{"train_examples": 195000, "color_jitter": 0.1, "norm": "layernorm", "norm_position": "pre", "fused_qkv": true, "drop_path": 0.1, "widths": [80, 160, 320], "orthogonalizer": "newton_schulz_5", "steps": 12000, "lr_schedule": "poly", "final_lr_fraction": 0, "weight_decay": 0.02}
Rows from block 3 of a small multi-label image tagger, named by matrix and row number. Rows with one number belong to one neuron. Each number is 128 + 24 x the weight over its row's rms, rounded and kept within 0 to 255. All counts start at 0. Numbers have three digits each.
Before each neuron's rows are labels from the 100 images, of 14976, where the neuron reaches its highest value: "responds to" is what is common among them. Only what is clearly more common there than usual is listed. The data: analogue clock faces. In brackets: how many of the 100.
# fc1: MLP up (model.blocks.3.mlp.fc1.weight, 640x160), inputs 0-79
# fc2: MLP down (model.blocks.3.mlp.fc2.weight, 160x640, transposed), outputs 0-79

responds to: dark face (78)
fc1.218:116110123174122118103079111106124124134143122105098140123130100142128138160156091129127121102100120147130169119103138155122101125103125112125094112119147101096097118157083105120084124165147131139129069134153130130121133111125111133135113143
fc2.218:143122142128151136153176139130081143079133112133123089090142151139134117099161103125105137146158158098125141152191145106097139105119091115117139109146097110159122098107129114176144110120146133122136122111120102099123181148097088095134126105

responds to: minute hand past 1 (34); minutes: 5 to 9 (34)
fc1.395:147096098133159140116128118182156110178132147131129135114145096134122110168137150106124076140140174161139152121131152111115096132142156105120115141149140114139134120124129138104119147136098150076144096068133106096122137112137147158112127158
fc2.395:134128141116130148158143154122122115137112165126103138114125159143106127097148131158086133181142086079148158141176166131114139119139114177085114131153159103085142129105164091141145145152150152158104095113159137145157108106135153096138107141

responds to: dark face (84)
fc1.5:112127126126152124138125097129136125159110147151143164168121126190117140114098158140091125140102110142146124130090118125120128110098103188075120120119162157159143166138098152140088172118139142116112174136117144135164143140135146135136105134
fc2.5:107143110114093174155096124154092120168167150122116105111151092081139108135150108150150108120125093143155118128121135160152130166082121146186112109117128152102141122111133151151158115143157098132131113148162126133132156112104107124102145139

responds to: four ticks (55)
fc1.511:131144131136130146106148112092106150109119137134131122111125091131151150189098118114094186125098106154119171132100163112090110178136107134167142105097117148107124161119102086125172107152123126154142142129141138124135106136150099077141114119
fc2.511:127120122105136133116140151099139156099109118137127149139128105107144105115164127123178108133136122115117083097079154069150145125114089129119126134128169118146133111132133133091108150112098136139134073200161182127079107160117129157126121117

responds to: second hand (88)
fc1.528:129106098146125152106087119167095134187126116128139104129116143115143136117123142152109114134131092134134127107092150110180130089126156127131161135112169125134126093149132115127128124110151129117127102166143155202118102087123108084135125115
fc2.528:134128126074108101142109149153182117088140149172125152092096119145126134121085166072103131116116141123145158127157090106148128161129118144111163120108134133118117157137134142138131139140122118143204155128140112133176085106141086084164090163

responds to: ticks (66)
fc1.104:142107152173102092132120129143119070086121143139141096143102152145142123116106094115136146127121142105098173115103150122164116106143138118155134123174090122114106161104153078111107110114161133160096113147130126122133137109165188116108128139
fc2.104:124113130158115152130174132126148140158080101157078140119153113154169201132103134136128086101128176122129126141167117148111112106123144147132095131111174121110151116149101110107126136082136098101135126137125132191106087112152109151146073133

responds to: minute hand past 2 (28); minutes: 10 to 14 (28)
fc1.36:145167150102139162112138109120140143150125155124155122102133090128124145107110119082144169137184153166120141192132145158097117127104124118110154099119144100084118104091150110115162136099150080107128111139114132188167112127121146167123112126
fc2.36:156124096146145127151116129128095133107140161181165119135064122142119130137173151149122112123088094153083136080126131130144094117123125149099095130118134137141158140124084135161111141146122127115127124155063146139125141142120153120113093102

responds to: minute hand past 1 (38); minutes: 5 to 9 (38)
fc1.243:098092131113100157144133135145117136105163110137103126157123155115137138133161142139170133125148126134130116135125140112089105078103135116138132121088084143139118129111077111131181079106154145148138162149112162123094157117152142146087135113
fc2.243:120162163134077099106092140141128096121096148134181158121102118160143137101105115161097107107135093135136100147157120149125123152130124122132099125141156124115085109160142116144119147122097136118136133117092105107144080129134140080167120062

responds to: hour 11 (29)
fc1.484:091135138151154103104125107123093140103139123128092084181084130139102117206167130139135131106146145111129124123129089146149132105127114124120119116119120093106133149136118142160146121130123120128051146138123150131153160151152108121137123146
fc2.484:135094129139105109154121168131127087121137137130132156106157119125100129128129107081167108142126125092172128136176107157098120150144155104155146121139144137101119099126112143135126156139166095145092136123139131136151101102133141162152153110

responds to: numerals (81)
fc1.307:144143151137106137092133146108135117065131096143130121144153140136120133131117144133161161135109107167120093173155128161126179106120142171112124103165095182083161118091139112102100096096144161152121154114115129139138128122181108145125105131
fc2.307:105086070104100121113146121114109130091146119126146135101155138141124141118156177149120149171156126133151174121111103088129098145126162108123139118134117116142103136152166137172092121126113137139111128111129116121119147168101139124149143122

responds to: minute hand past 6 (31); minutes: 30 to 34 (31)
fc1.401:087125127100178158088130119124151144131136110147122129107133109136120145107102104137137125105116091114174134130135116132144170156125094157131141098155125109132166147172169123091193132136146130138150132092122122139143067118093140121108098169
fc2.401:148127140112109089141100132172160106091120152119134134084136122156152107177123155174106094171140156141145099121110131126103087110155171091127180155107112174086140154090096125172132145120174105125124152116113087142130112140145150111131120113

responds to: dots (91)
fc1.437:071125123185168165143155101119136144109153168120110146131139125141162118180069146195153132128067143141099129123181123147079100098106118160093133188120145119130125091151126141145135099130097076134122134116094137117118110136093143130115169143
fc2.437:161148103118083109123153140127053109112125123116160127103121139118132132120102145116132134090109135137094163160137133120137128116163126123109080121119120131126147143117146087162126141122137149143115109110124122179082182144169107132159103138

responds to: dots (57)
fc1.113:134145127118111106172116111142129148158120138147080153150137137112134089126167159173162114136161118148123129130092104166084085113131140132107106125096102149109134135161110132095124169117149117082140140098151109107132121114129120104134144151
fc2.113:115125146177149139137184151159101146119114083109147159133107134094134178116140115080151128155130101137139151139177148125111162135092112123180068106105096136137097148130134134116115132169127100104128093126162129173098130165128137131081113166

responds to: minute hand past 3 (25); minutes: 15 to 19 (25)
fc1.32:129103146168098127131110122105120127141137130111148183157117084153149131146130105151156062131121107088134125123093117106087118135144083104135163139105117125104072107138122123136126137118127135086146117196133113135130137147109139114104145114
fc2.32:124178133145106100165111110132130112092137161092131080109168139122122115126117176150144138163167145159134115100114141115134126157135159148130096088165128121123196137112094148134102118091139130164099147099127131147106104146106123159147121169

responds to: minute hand past 6 (29); minutes: 30 to 34 (29)
fc1.8:150095175137108137128097105100154178132134146143146110123150150106095132171175083095124131133121153109145168141120104102133151120132131125107103138135142149113120116145122134104152170134117134097084113149143108131106123145101078146120103106
fc2.8:130127152118144102125098123166113106154105117123140095117123118136128159130100161148076107163125110124114124128141117131145112136142115106157149118131119080130134113107129138143115143125108099163164182113126127136112145140104189108135198171

responds to: minute hand past 7 (26); minutes: 35 to 39 (26)
fc1.389:129119128120130175114107130064155145170148130119101145164136118124121121127123155129096117141142133141168083126125150153114180086087103125131183154159103118116140142093127122069141130153105188132116142136130095156102126121115122118137147071
fc2.389:140168141160140092136125113126160158078147152111116083106122088142095135185075121122114131124140129117093170144136109101127133128134124105140127107152147121104140134183120133197132052134137114110162117100135139120125081155122131124156128114

responds to: minute hand past 3 (27); minutes: 15 to 19 (27)
fc1.287:104127072086165125139143113121143164109109114143135119125132167170142135104138112104104108151129128127138144081134134097111121104107100158123128115123107128143122102135102095127119121143119157109148129113102158109147110093139137183107168117
fc2.287:108140109143182113084135137133119115111167124109165137169137183114137103137107114102154156168116180120119093142105133165140139127132140130149170116098119153126127107124152142128153122120123090156099157176103087113112123179122147126117100123

responds to: minute hand past 6 (33); minutes: 30 to 34 (33)
fc1.328:172153094114174141129132139105165167127110150085142087161167146140105113082144107167077136107122138130155078114154130094109126128136128176156138132146098076151143129153139115094118132089143129083108147182107123112113116140165076133117124098
fc2.328:091109140066164152113155106152128149126103135174112144083086118097092164127092139099125097108112136138106126137150172160107147130139132116162144110126122152114146091134068133148106100136122138159163097106140102102156154135128161178162119142

responds to: dots (54)
fc1.573:126166144116109139134145136095143141105156162121173113129119165096130127078134126133125097136148123152167135100129153109148130151146168152092108145127104120139145152140127153073103094131143104132145152106101132119105148146161140127134186109
fc2.573:121108094175146103102113134128123131128133128155091126129068123188127164135133138136163065097079120122136107143129120132105157123076106124182124146117130148151113151146127083152133168140158107133128146166157157151154103153125105138105101142

responds to: minute hand past 8 (46); minutes: 40 to 44 (46); hour 8 (41)
fc1.102:096166120129105126073088124144134149112163093106091132113112107102151144134084121152139112132108141115146117129091143136133111123134161150134150157164165124130181145096113130118159088115071083112099145116097134112102118113106162158130149104
fc2.102:143109128139130111147094140089171126131153145130108122114089194153137135074120133121156146118140143116114102142132086152132146157139139118143101098113078134119132127139152058101137137133150119076110129153135167078120118096106100111092124148

responds to: numerals (53)
fc1.253:144125129092128183132118131122169109115166083104078179134177079169120114111137120106112132098163128126130149166129139130124157115129119088115148167105097162144143120073167129109110111125170107137148105158135117137097164133169132114138106137
fc2.253:122130100127127140142153111118134159153108103150099148130083129127154149154156150141104115129113156141094155131143069114140144129157123132131097133141186138147120119124077118148085153167108166144147100113099126117140087131125156119159091150

responds to: minute hand past 7 (34); minutes: 35 to 39 (34); hour 1 (29); minute hand past 1 (28)
fc1.632:127147136114105128073165100118151120174144092098160138135147179137126136123080135123130127125139137097139119167138110124128158113104139080138126157118077114120115108103112105118130104148136115116122071108108104115124124086146130094106154091
fc2.632:116117141154130101160188091134119140126124102102107113121144106103128082135128119146193105109100125137112073124132132164146117170106119140133103100143146099124114134116100166147167116140133114172165130132138157109163120063086133102164093162

responds to: dots (70)
fc1.228:112082090159132145178132073070150142124112137145111124099133121117097114142135111139155140099074129118119138147102159149093146149105157156117148121130108124110179142145139152140092144132140106115115160119117102124096135107118159149104160101
fc2.228:142114128134124136111109121138113144121149124136138099105164180131123146127109152116117134141154107091127121114139135090113119132128079124149136125148112141082109131156105104154061177141120115142149108099112135152133071165123111119105174175

responds to: minute hand past 7 (32); minutes: 35 to 39 (32); minute hand past 1 (25); minutes: 5 to 9 (25)
fc1.480:148145142139135082111139111120166102125102144120163129113168156141138080154110116148122120109144191122190139146106118146156145104151142102120069098151139106147115116135148122108098170160114111076089087088132170115100119126166121120099176135
fc2.480:110135146130130167131123113173118144134168115121134136146149070123138088088130157147141118169100062141126122124185172128154120143092082106132090118109126094093124136134147161146140117120173136164144173127046131129100110133138108087170094154

responds to: minute hand past 1 (29); minutes: 5 to 9 (29); minute hand past 7 (25); minutes: 35 to 39 (25)
fc1.200:142077145127144128154113096161158132174143132134116094162150121124091142126112137138124148170140154143131099157139133104108112037107130117154131098146123129106097130152097103127145074161150150126140164121081157164110137114123148164094171130
fc2.200:142149100104142149096116124138139117135082158130129163102114130153096089141101178170087141091065122071125105143116147151107115187154107130106087154146148075104121099140166120132110146139103126107122101143177119159146133120130126067134098099

responds to: dark face (67)
fc1.13:137109140135109115091101119079092176109168149107119115151136157113143132133104130135142125133096130186149115109137135129147087131138132144170103098161110086144160141137112156130133110109114072113190122148119161100154155120141111114125113123
fc2.13:076078121090095141190090165157084117139124123106133135128109138108159148107126150142131131108176095105130123096141104101137165141152134161112136133114097145131083102111163096132128144127125141104095145123091121131152133166136084123150117111

responds to: second hand (65)
fc1.223:143126107153100151123142169123126133096150140108145094118134116126141133114125092138094069110139130100143122116134127179135136094122138127127154144075155129130153133091136169198153114080116098121107143141144103155138178120130117108104120126
fc2.223:119122110124095102092130122103172138146109121139125117090141106133139157173110115107143115105120107118173121132166109064122077112112100114098119113164161143139162150140132129117150123163147106167128125128132119149078110104103100155145060117

responds to: minute hand past 1 (27); minutes: 5 to 9 (27); hour 7 (25)
fc1.517:196112141110137115183125105094140153120132116095137128140107130108124124140146119116094153067127183145123113100101132146134157109119159133110149150152111104117109143145098113093141139117138173132112103144126145133123146147112084135096166125
fc2.517:106111153141106152111130085142109110135158099132113129076102121145056150180119106116127095136127104123086114167154146133091127152148162112126131093123131140146149100131150149135115136126137074141132116080108123140091105147123144146122115091

responds to: four ticks (53)
fc1.14:100110141149139105084102126129140122161099105141111090080105109113115167120129142121109116129126155187156123131175134135117159154145130146091134131083174135138148120115150143140103166105121137092094141113135126156139133130122099159114122139
fc2.14:120120124124103141170135150123099142122167116109170164169111120113090095160115136109114100101147150118155108098112163090144139126133117130118094127124147101178163158087157109101123150126088104153119129178163143065077151148165131131145159135

responds to: minute hand past 2 (26); minutes: 10 to 14 (26)
fc1.146:090100160157142150097103093104086187137129166099085148153099092128120125161114125140143114173133121168153149142122083105121111144134107107146170132130151130075118104160128134156169112139141137152149155148130101170131074088128144152122105089
fc2.146:124099114113145146093114174132124131126141075134140088127166139067100100113117141130086131094089124133124160147129109118161141115116132136096085184089136147156145145154144153142112116111132124136115156142147163098074118141139110155175135156

responds to: hour 9 (39)
fc1.610:176122141136121140150123137152121118128123148149128184131069123097105135095097129129116154121112100144094128129145188148080118131107156172107135106089091067139129126118182120141107178126153066121123135133170110155127127127099140154145119117
fc2.610:082101172109141112098153083100145117129148109133108104150174153159076110173121122088126172138134135142122147126100138110145121103123098137125136093158067150115119090137115146169128142131134149071081130074090090128144152113126123131080184104

responds to: minute hand past 8 (42); minutes: 40 to 44 (42); minute hand past 2 (33); minutes: 10 to 14 (33)
fc1.178:130083083152125157126144143137153145105142094146144135123076079151193154145142154182138156124100126110127129124146107102134125158091135132118116090119125112137177148098121071088166123123145130161113096108142103141124144091167081143157126122
fc2.178:122142151079137085123155106168110139107123155097079109146128185081129116102141105115134149164149128161136164094146109149111146126118161131159109095143175110132121096131100125156131114119120147152152169146087165137146157098099146127124090121

responds to: four ticks (57)
fc1.473:178158111122141116106143126139098148120119152135103101130157140128090126099114126162143115072150136157105134136103111121126145115155119133161114097125133151174135108147111139101118109149132183088147107052134152147122127113087108153139105134
fc2.473:139124124138120142167095133107112168136121122058148123124112162100140137168132125136121146117072172131073134122152120128130119111166149133076122178154135166118121138108144127142145144094101088179099159182104146128159187159154131116148117153

responds to: minute hand past 3 (25); minutes: 15 to 19 (25)
fc1.361:127092126179104102131097151138130147128128119075109136152123082100135188060112129134160098123147184117117113115088141168129102153119083140148116135105147136100099125133100120118123151128108127117098097161130129076160146158110121134138134118
fc2.361:153104152148167101077094114122152108121126153161120117132148150179141109151122138127126125164147133141112132103140129032094116138136173149129122095139142126120160137103131118092137083105132124137158160092165138186113130092113120134156108165

responds to: minute hand past 1 (35); minutes: 5 to 9 (35); minute hand past 7 (25); minutes: 35 to 39 (25)
fc1.84:146108131129107132132137133065092138145104139087140130115172128132158093100117150136126105105145167112106169108112203129143139102132108131106169131132118151117161099118125067095108140127178138146110095105093162145120158179164096125126150100
fc2.84:132138134159133134122191125156100114157118129190087084065119131162078132125091151129112095148133098112172092121152138141140138162133119142124122109147132091119108116160162170119130088121135135122141132093120133123137094096118125080111135102

responds to: minute hand past 8 (32); minutes: 40 to 44 (32)
fc1.18:172132148180117098116092131125144166096132131085123102149164134142171134142126162181142141151107152134110142134116115112141083150126123134160100089098141141113142153103095138136167108115130095151156095161143156162104155142113129162113132111
fc2.18:109097132140101078159113112106132127157115092095120158136106131105121105124112125140131100163130113141137108145146169129136156100109135126141145144137109182149140125106153118124143162102141117171169090092127118101147132142131135090114120133

responds to: dots (53)
fc1.459:178132146153099074174140127146104129079116081130115130119104138129100162108109101089112124095118131126072155121109134126137121124140140124129110135128126148122127162111164101088152127132153155175083099086156108098167078127131131146116162121
fc2.459:161129130135103155132094123091147134157076120206112096149129118123158185129107153137114113118117101126157100104168097135104148131126158149154140147139102112114160121111107139129122134110106140055118137157141151129141162112169109168129127130

responds to: hour 9 (40)
fc1.192:169070139145134130195143089131126142086117104105133121086090136113114096087120120161142128103142112108121106154129134109089146140126135156108158113111087112129168108097146153148116170147102114115155147119097099125114143168100153122087180140
fc2.192:078113110133122075136084116120162141140118155158132116111166147125111142135141176119131155168149090117117125070108135121115140104123093118089142122166089088126057130145112111151114134131140137125082147116155127145131096125136105149124110145

responds to: minute hand past 8 (30); minutes: 40 to 44 (30)
fc1.450:124098147125159110133131167137141112073142099104108115156138149166129134161151112132125132134119119141147112106155121114122145120095144116107081150088126153116118143080132080144139153114138105131120108094132101122114162126141155169138122134
fc2.450:086121097135095109121120130082118168128104131142171151122121139108113167152087158115119119149174130183118164137131105122129132098119117153132169081134141141125146067144137102107147089183121123152134107171073124127160118092126158120117122096

responds to: numerals (52)
fc1.624:147130093110159128112116117112115118096104149144069136086119162151113121111124112131130101127123134127148141093124138160154126119100106081100131123139173123140160164153134097131140095135108100148138112156090143134178071140113123111192088143
fc2.624:112134126156086104146151141119122175156170151127131155120137146101083094205077125086140110151126129113081113114077144131149145137157132160140150119168119128132145123124115123140122123138120119136138115115157174146090145112168182117093165138

responds to: minute hand past 6 (26); minutes: 30 to 34 (26)
fc1.80:117109141147114123139108115160112186114153111080106092135150143116084131144182123120108151194144144131130126145141132130073128105104147090119140159135074122114128139124097107126081124136134145140139135122130109104144133127076089133140145132
fc2.80:102117152100150122089149148099114112150093145171135117122112105136141147118078123125138119070097125088126088119115156188134106145164115151137116098168133144152133106117116121136120115154123112160147097132131117115133156151164151124139102106

responds to: dark face (71)
fc1.168:130130118108116129127140105187110122117156122139132105181131170088073151081143111105125130136091107126162117176157166149086146134129159126151152133134101114130104157119124138125133129090139136141106100121095126145174114142090144145110126175
fc2.168:135144137132130129158128138135146129132167105133176106168139113151145123108128123112154110153185106143117153098125127160111116102105126120107145113130071101098139134163148152111125114151133135100084121130092097120139130154144135097114147162

responds to: ticks (66)
fc1.370:129124129151151114166142168141141162106130096146115142129111117149091127108108149124109145088130113159099098150133115156127151102121154103147107147122128102116160116115088174110127151121093129186116132115091106129102153115142136121104135164
fc2.370:122142111150132132129086114106099098085144132138131128142114083119150127153134109150145141121131154119132184109172094094150174139120096142103188111144133113077129094147158168150159116125144098097119158166131106189109158138133119095084140105

responds to: hour 2 (39)
fc1.234:119161129141121137147163095062124128119117117179145153124156182104140096113165167110126135157148153092116129126103155133110157156134111087133108112119106113132113115152114134095119101155145135125121166099102181128132115078132082127123134149
fc2.234:097132118168122125149139182130139147129112138115149095102115101106120149143140132166149160112118099104192144118124102129183091148105137138143124110121194135107133149133138137124131128133132134121136108178143055142130121121143133124164135128

responds to: second hand (68)
fc1.92:128097106141121112101138152144090123145120141150142127155096121146135173100104154168081104129134119150126172125102092105141106092136170143136116117101139182126151155142126111103116113109134131113144139079113117125164148083132103101083162120
fc2.92:108106109111071115168126172128136141118138128202127125107088144108143145166128185077141152149080120146121128122137130136185099143103149105135135110087131127123116107119112133134111159111153132154143136092140152140148151086130096142129100124

responds to: minute hand past 7 (27); minutes: 35 to 39 (27)
fc1.572:112167134131149091087176066157103127123081123109154150158125133107150126119099137157141147084112122151164132129119088142130173148109130169120135119124149123130113082117168116076142146089095119108116104132119111126146112127131065131137103150
fc2.572:138120138129120101164103091129148151137158116138149129110146101152113107139150165122101101155118150111140107130164156115129114103089130069136121107101117115080146178131085159153149078139149095123125143120129127138086131112123146096125174134

responds to: minute hand past 2 (35); minutes: 10 to 14 (35); minute hand past 8 (33); minutes: 40 to 44 (33)
fc1.424:158101152189109144151132123168141129145125099155112131135132136102166159157114117134150096136112082117199127133084148121130084151125117112148111137109125116148167158100138152109140145124136155122138144094102127138100156156137161123161121128
fc2.424:155151137086139123108135100110157143074118160108132124130108153138115125130153136156101145118146140156112138117159093127129141157067109137141101160154223148118113117113122122154132122164110111133072120124100110144153123135109106120095100122

responds to: dark face (61); four ticks (53)
fc1.423:143174090116192110121115125137153149141174143125130140190140113111114138121154085129052125096139159103112120119114139131148131138091088134126115108117104136148120133147164172109076122132125131163132097127116169063168135159172139093156188105
fc2.423:135090193148118172160134130154117121117149097159107160091136108089104114089106147141147098129117131139157127151164103140151146085100105154103102139094120146124119072113057124151140093154115134140133168145179106135099165157119130171142089143

responds to: hour 2 (32); hour 1 (25)
fc1.385:128098106115109134127127179100135095147137146172151088153106082090093115121081114098133114147158131154127106100120127109115125139120128156133164133176133102162131107141140095157120124169112104117090137107141148128107113094147141118165174113
fc2.385:148144128136134127128125092103125093152136109106146160114154124104144111133135130110162160125129117080118141129151171150165120116159148100132120143136170116101134111110156190157061119177115114099069145124151106082159108094114122170098132115

responds to: four ticks (59)
fc1.194:142110128132089168140123164122122154147142139139157117123140164110125131108166144108149123094099146132117132106135131140113117106139116137100097130128137150169108095141128163136135094117161077172087103077131123108138137132109142146123124172
fc2.194:144167112099128082145149089090145131129082176152148148117117123065122122123125152121069118109141138117102131113133113158107102104181097145149174130123139122126144186144160079133105125100098122134138130161142133103115151121205109148125126120

responds to: second hand (96)
fc1.144:106120091169131078138159101099121091119121098115158123128130087174117108130161138123111108127086144129120099136131106093102135109163120121115138075148092108147123156138152110116135113095137106125148139150163184131132109115093143105074147115
fc2.144:085147132087138153099099148153114168155146123147130118158111154099130114155128160124111140130168125107149148156141147117133131119112127107173102165130149140117112106145129083128115093114169086111134144115148110153117155104157151139126136104

responds to: dots (55)
fc1.404:124117071113130138138121130128122125134077058167107138161139135110101114149129160130138114137132073149147083103120119142102152141111162160141138186143149112111133137096068147091133111123131149136116105124099100128118145171134118182110147116
fc2.404:127130140160145097122163152120140122183142137096149116112101126177129173126113119170180153114103153101126143160112133132133122152168151061122095108130113109146104107185138102115123113144147124121159126121219153117145148121092109090140107121

responds to: hour 9 (32); minute hand past 3 (32); minutes: 15 to 19 (32); hour 3 (26)
fc1.206:156148118157114133077113120156143102109119128075130121145158117121109141120132123173158191115120183148178093119083138051131116122138138122147175120119134104100147099070124162113156154143110093151109155122139175160077130137082105164117109141
fc2.206:176089164110140075097149147197117126127133141154103130093111135112153150084093091093127145116126138100094135107130132132110132111110114102124135145140108131130139103104163113112137140096195123095123132149123139133172162130122110139125117118

responds to: second hand (77)
fc1.127:087115132133167114136135138140099119075152086156131095111131120109148139118151149130117146098125115115157123126149090133098109110163161131127155097119152116115119129121154171093108069137129120128160170166080134165113151091128055129143101137
fc2.127:134095116122073096144120113140107114147117170076124159126145114138123123123129131104148137117157121134078099103169166142132134155123097112124118148104155125138116119100167140157181121090123118138074076155178115099150112162121135124167120182

responds to: dots (80); dark face (74)
fc1.285:134130112173113168154158126094110112124144097164100128146160119105146118107109118143114157145056181108087142159146124162082073139104111137108160135133163113108157126097160095144127132099134129143167143155168139110133129107139129133119152097
fc2.285:084127159145097107130132117156141107137120119137121146116152136166154121128106104113118131087127100086114126140135152135138150141142138154154078145128145150122112120145080120150077132120130127099124122128100139165135083151131121130159130142

responds to: minute hand past 1 (36); minutes: 5 to 9 (36); minute hand past 7 (29); minutes: 35 to 39 (29)
fc1.63:090135148130099149128141094162110103109171093162126102148125136082111151103074123107142144192142087120157149187123117121120152103131135088149118135121141102139106117137143141140155086124150135170129092109119138115153079105120184147143112187
fc2.63:131109119124123138063155123144171135152098097145183114132149081154113114130135150145113124092091119102112072135119104153124121124170112139140114115132108130131130121153093101156121095111159125142169102141123071138148123155124102113108142068

responds to: minute hand past 3 (26); minutes: 15 to 19 (26)
fc1.251:080104077108154108100181124084100162107144139083124110128155180135147093141124177140099138119150132115105112072159156099106124123121094109108102132125163122117135124144143116117110112132126115143089119108103155119100135150130108128129145204
fc2.251:159132120124099132148111107150135091111085140155122156181087133119097142108115120117185122157109073154181147142118098132180151164136104158139107136106132128120152108122167157152162078117129163105173150143105113162101134124089152126120090105

responds to: hour 11 (38); minute hand past 5 (30); minutes: 25 to 29 (30); minute hand past 11 (25)
fc1.630:077148154101126140145130129154097127156152075125110174148100136151099120120121112144122109122115150141175128112126119147100140141134105143126104105110123172152113112164103157147112092156165113125129119153148118149057116174103094103109127137
fc2.630:100118116097129126164096139162130134145147162138133110133139089131108126152178114192124143125129122138139130171126121094096133130115099141134127091133109108120108105122149102129115117159154131133127127159112111149162123079102140116140115122

responds to: dark face (65)
fc1.280:111128141101127118151123105123136178169129142125098186152161154121126123104122144110095108171128160150117144129119153154122159161120107157088099129090139158151135155105095119142114060117150091144122112127117145123119132126153144090154152083
fc2.280:090119147142133185135176178114140056142119122128168103150091123123135129114155107116129118121086106142153131117133144124155105120121186161157106156144112092122114116136166110148123159112092100117092150180142111118142133122139122121131061160

responds to: minute hand past 2 (33); minutes: 10 to 14 (33); hour 2 (30)
fc1.179:090142153131162130136157141121099130108113124108150114136125121143150157153143102150164062107111133163125141128122145138128154155137082134130128119145100098141124134133136159115116126149116090112086153078143154118146133142145121146091114140
fc2.179:143158155101075130162119144149156083124141158115113087156111151159113153129091143106085146124123145125135149157153104118127127131137176149153137137142159127116080129121127113143133106115112127082172178130123117141158097116101124119128132158

responds to: minute hand past 3 (34); minutes: 15 to 19 (34)
fc1.339:079113108113100145129133141132107151151130108087094137098147094103127165129111141127107111140137159092140195111129101109114135138127110134119125133128152128097088148161096092148143147094140141108130137144107085116169141137141112166165149093
fc2.339:130131140139138105104106097124137125105111133113104066136169154143147095177154137146147168139124150139112061116120153125152106158113123111142160108097171133125153146133115155116120106148127134141155132137177150191088099153085108164137102184

responds to: numerals (67)
fc1.407:107166155090122122125130118149107110130129085169098144104098149112120124102126118150087132148147151136147138162146182175088144180128115132121127172116081107111085115139088121089119102097134173126072090145132125111150165110095148108125091118
fc2.407:140105117083132189146138154109160133137134100107141123183102118113135142112151091132181147121114099113092130107131062110131138050115101155114116092146129140152165096128172135139127137158118110133130124138122118159133127172176117089095154153

responds to: minute hand past 8 (32); minutes: 40 to 44 (32); minute hand past 2 (30); minutes: 10 to 14 (30)
fc1.421:113172161148116135128148084116099120098128194086127112127169113130113103128126099123091164116152096144129153133136132139126151142128123173146175160145154079131118133149141143153163120157128080105108137140120130125144086166131195111123122141
fc2.421:161116122145126088154101168104124115106089106160134152158047131126118162118130164138121135140138137116128110139144123117185138102094128105126118096120143095153152095082116119097157132154119100160168128165113131144084150137152096110135103096

responds to: ticks (55)
fc1.524:135119100163123112124156162190098130131139134146096127114083121127117121133135147101127158139118136130078170142144097127134119130137170166146144081094120061118122108140095148137141139093131126120130119116101091165131162149108129119141176134
fc2.524:128148064095125126122134146118110117110122181206167127109137123107119101110126181133103150136121144161139092133118158063158144124117124137098165125078088147143164164114143127106132126134132086132136123127115088111144152088129149124100135170

responds to: minute hand past 3 (36); minutes: 15 to 19 (36)
fc1.428:136125169148113111140106109121113118165115113118115100189118105143140176107121136095129125105133123151142140144137115126172111155110123124122147166176165127102106157093143116098140179107100139149134134121104101168152118165135128150132147063
fc2.428:117117138165165097098089083144123153104102069129124169143114146123117123166126138147124147147136129136082150114122100136148115118168135164131131116113137110137127120102147118099180098166153081126144129183148132167099121157118136144112130145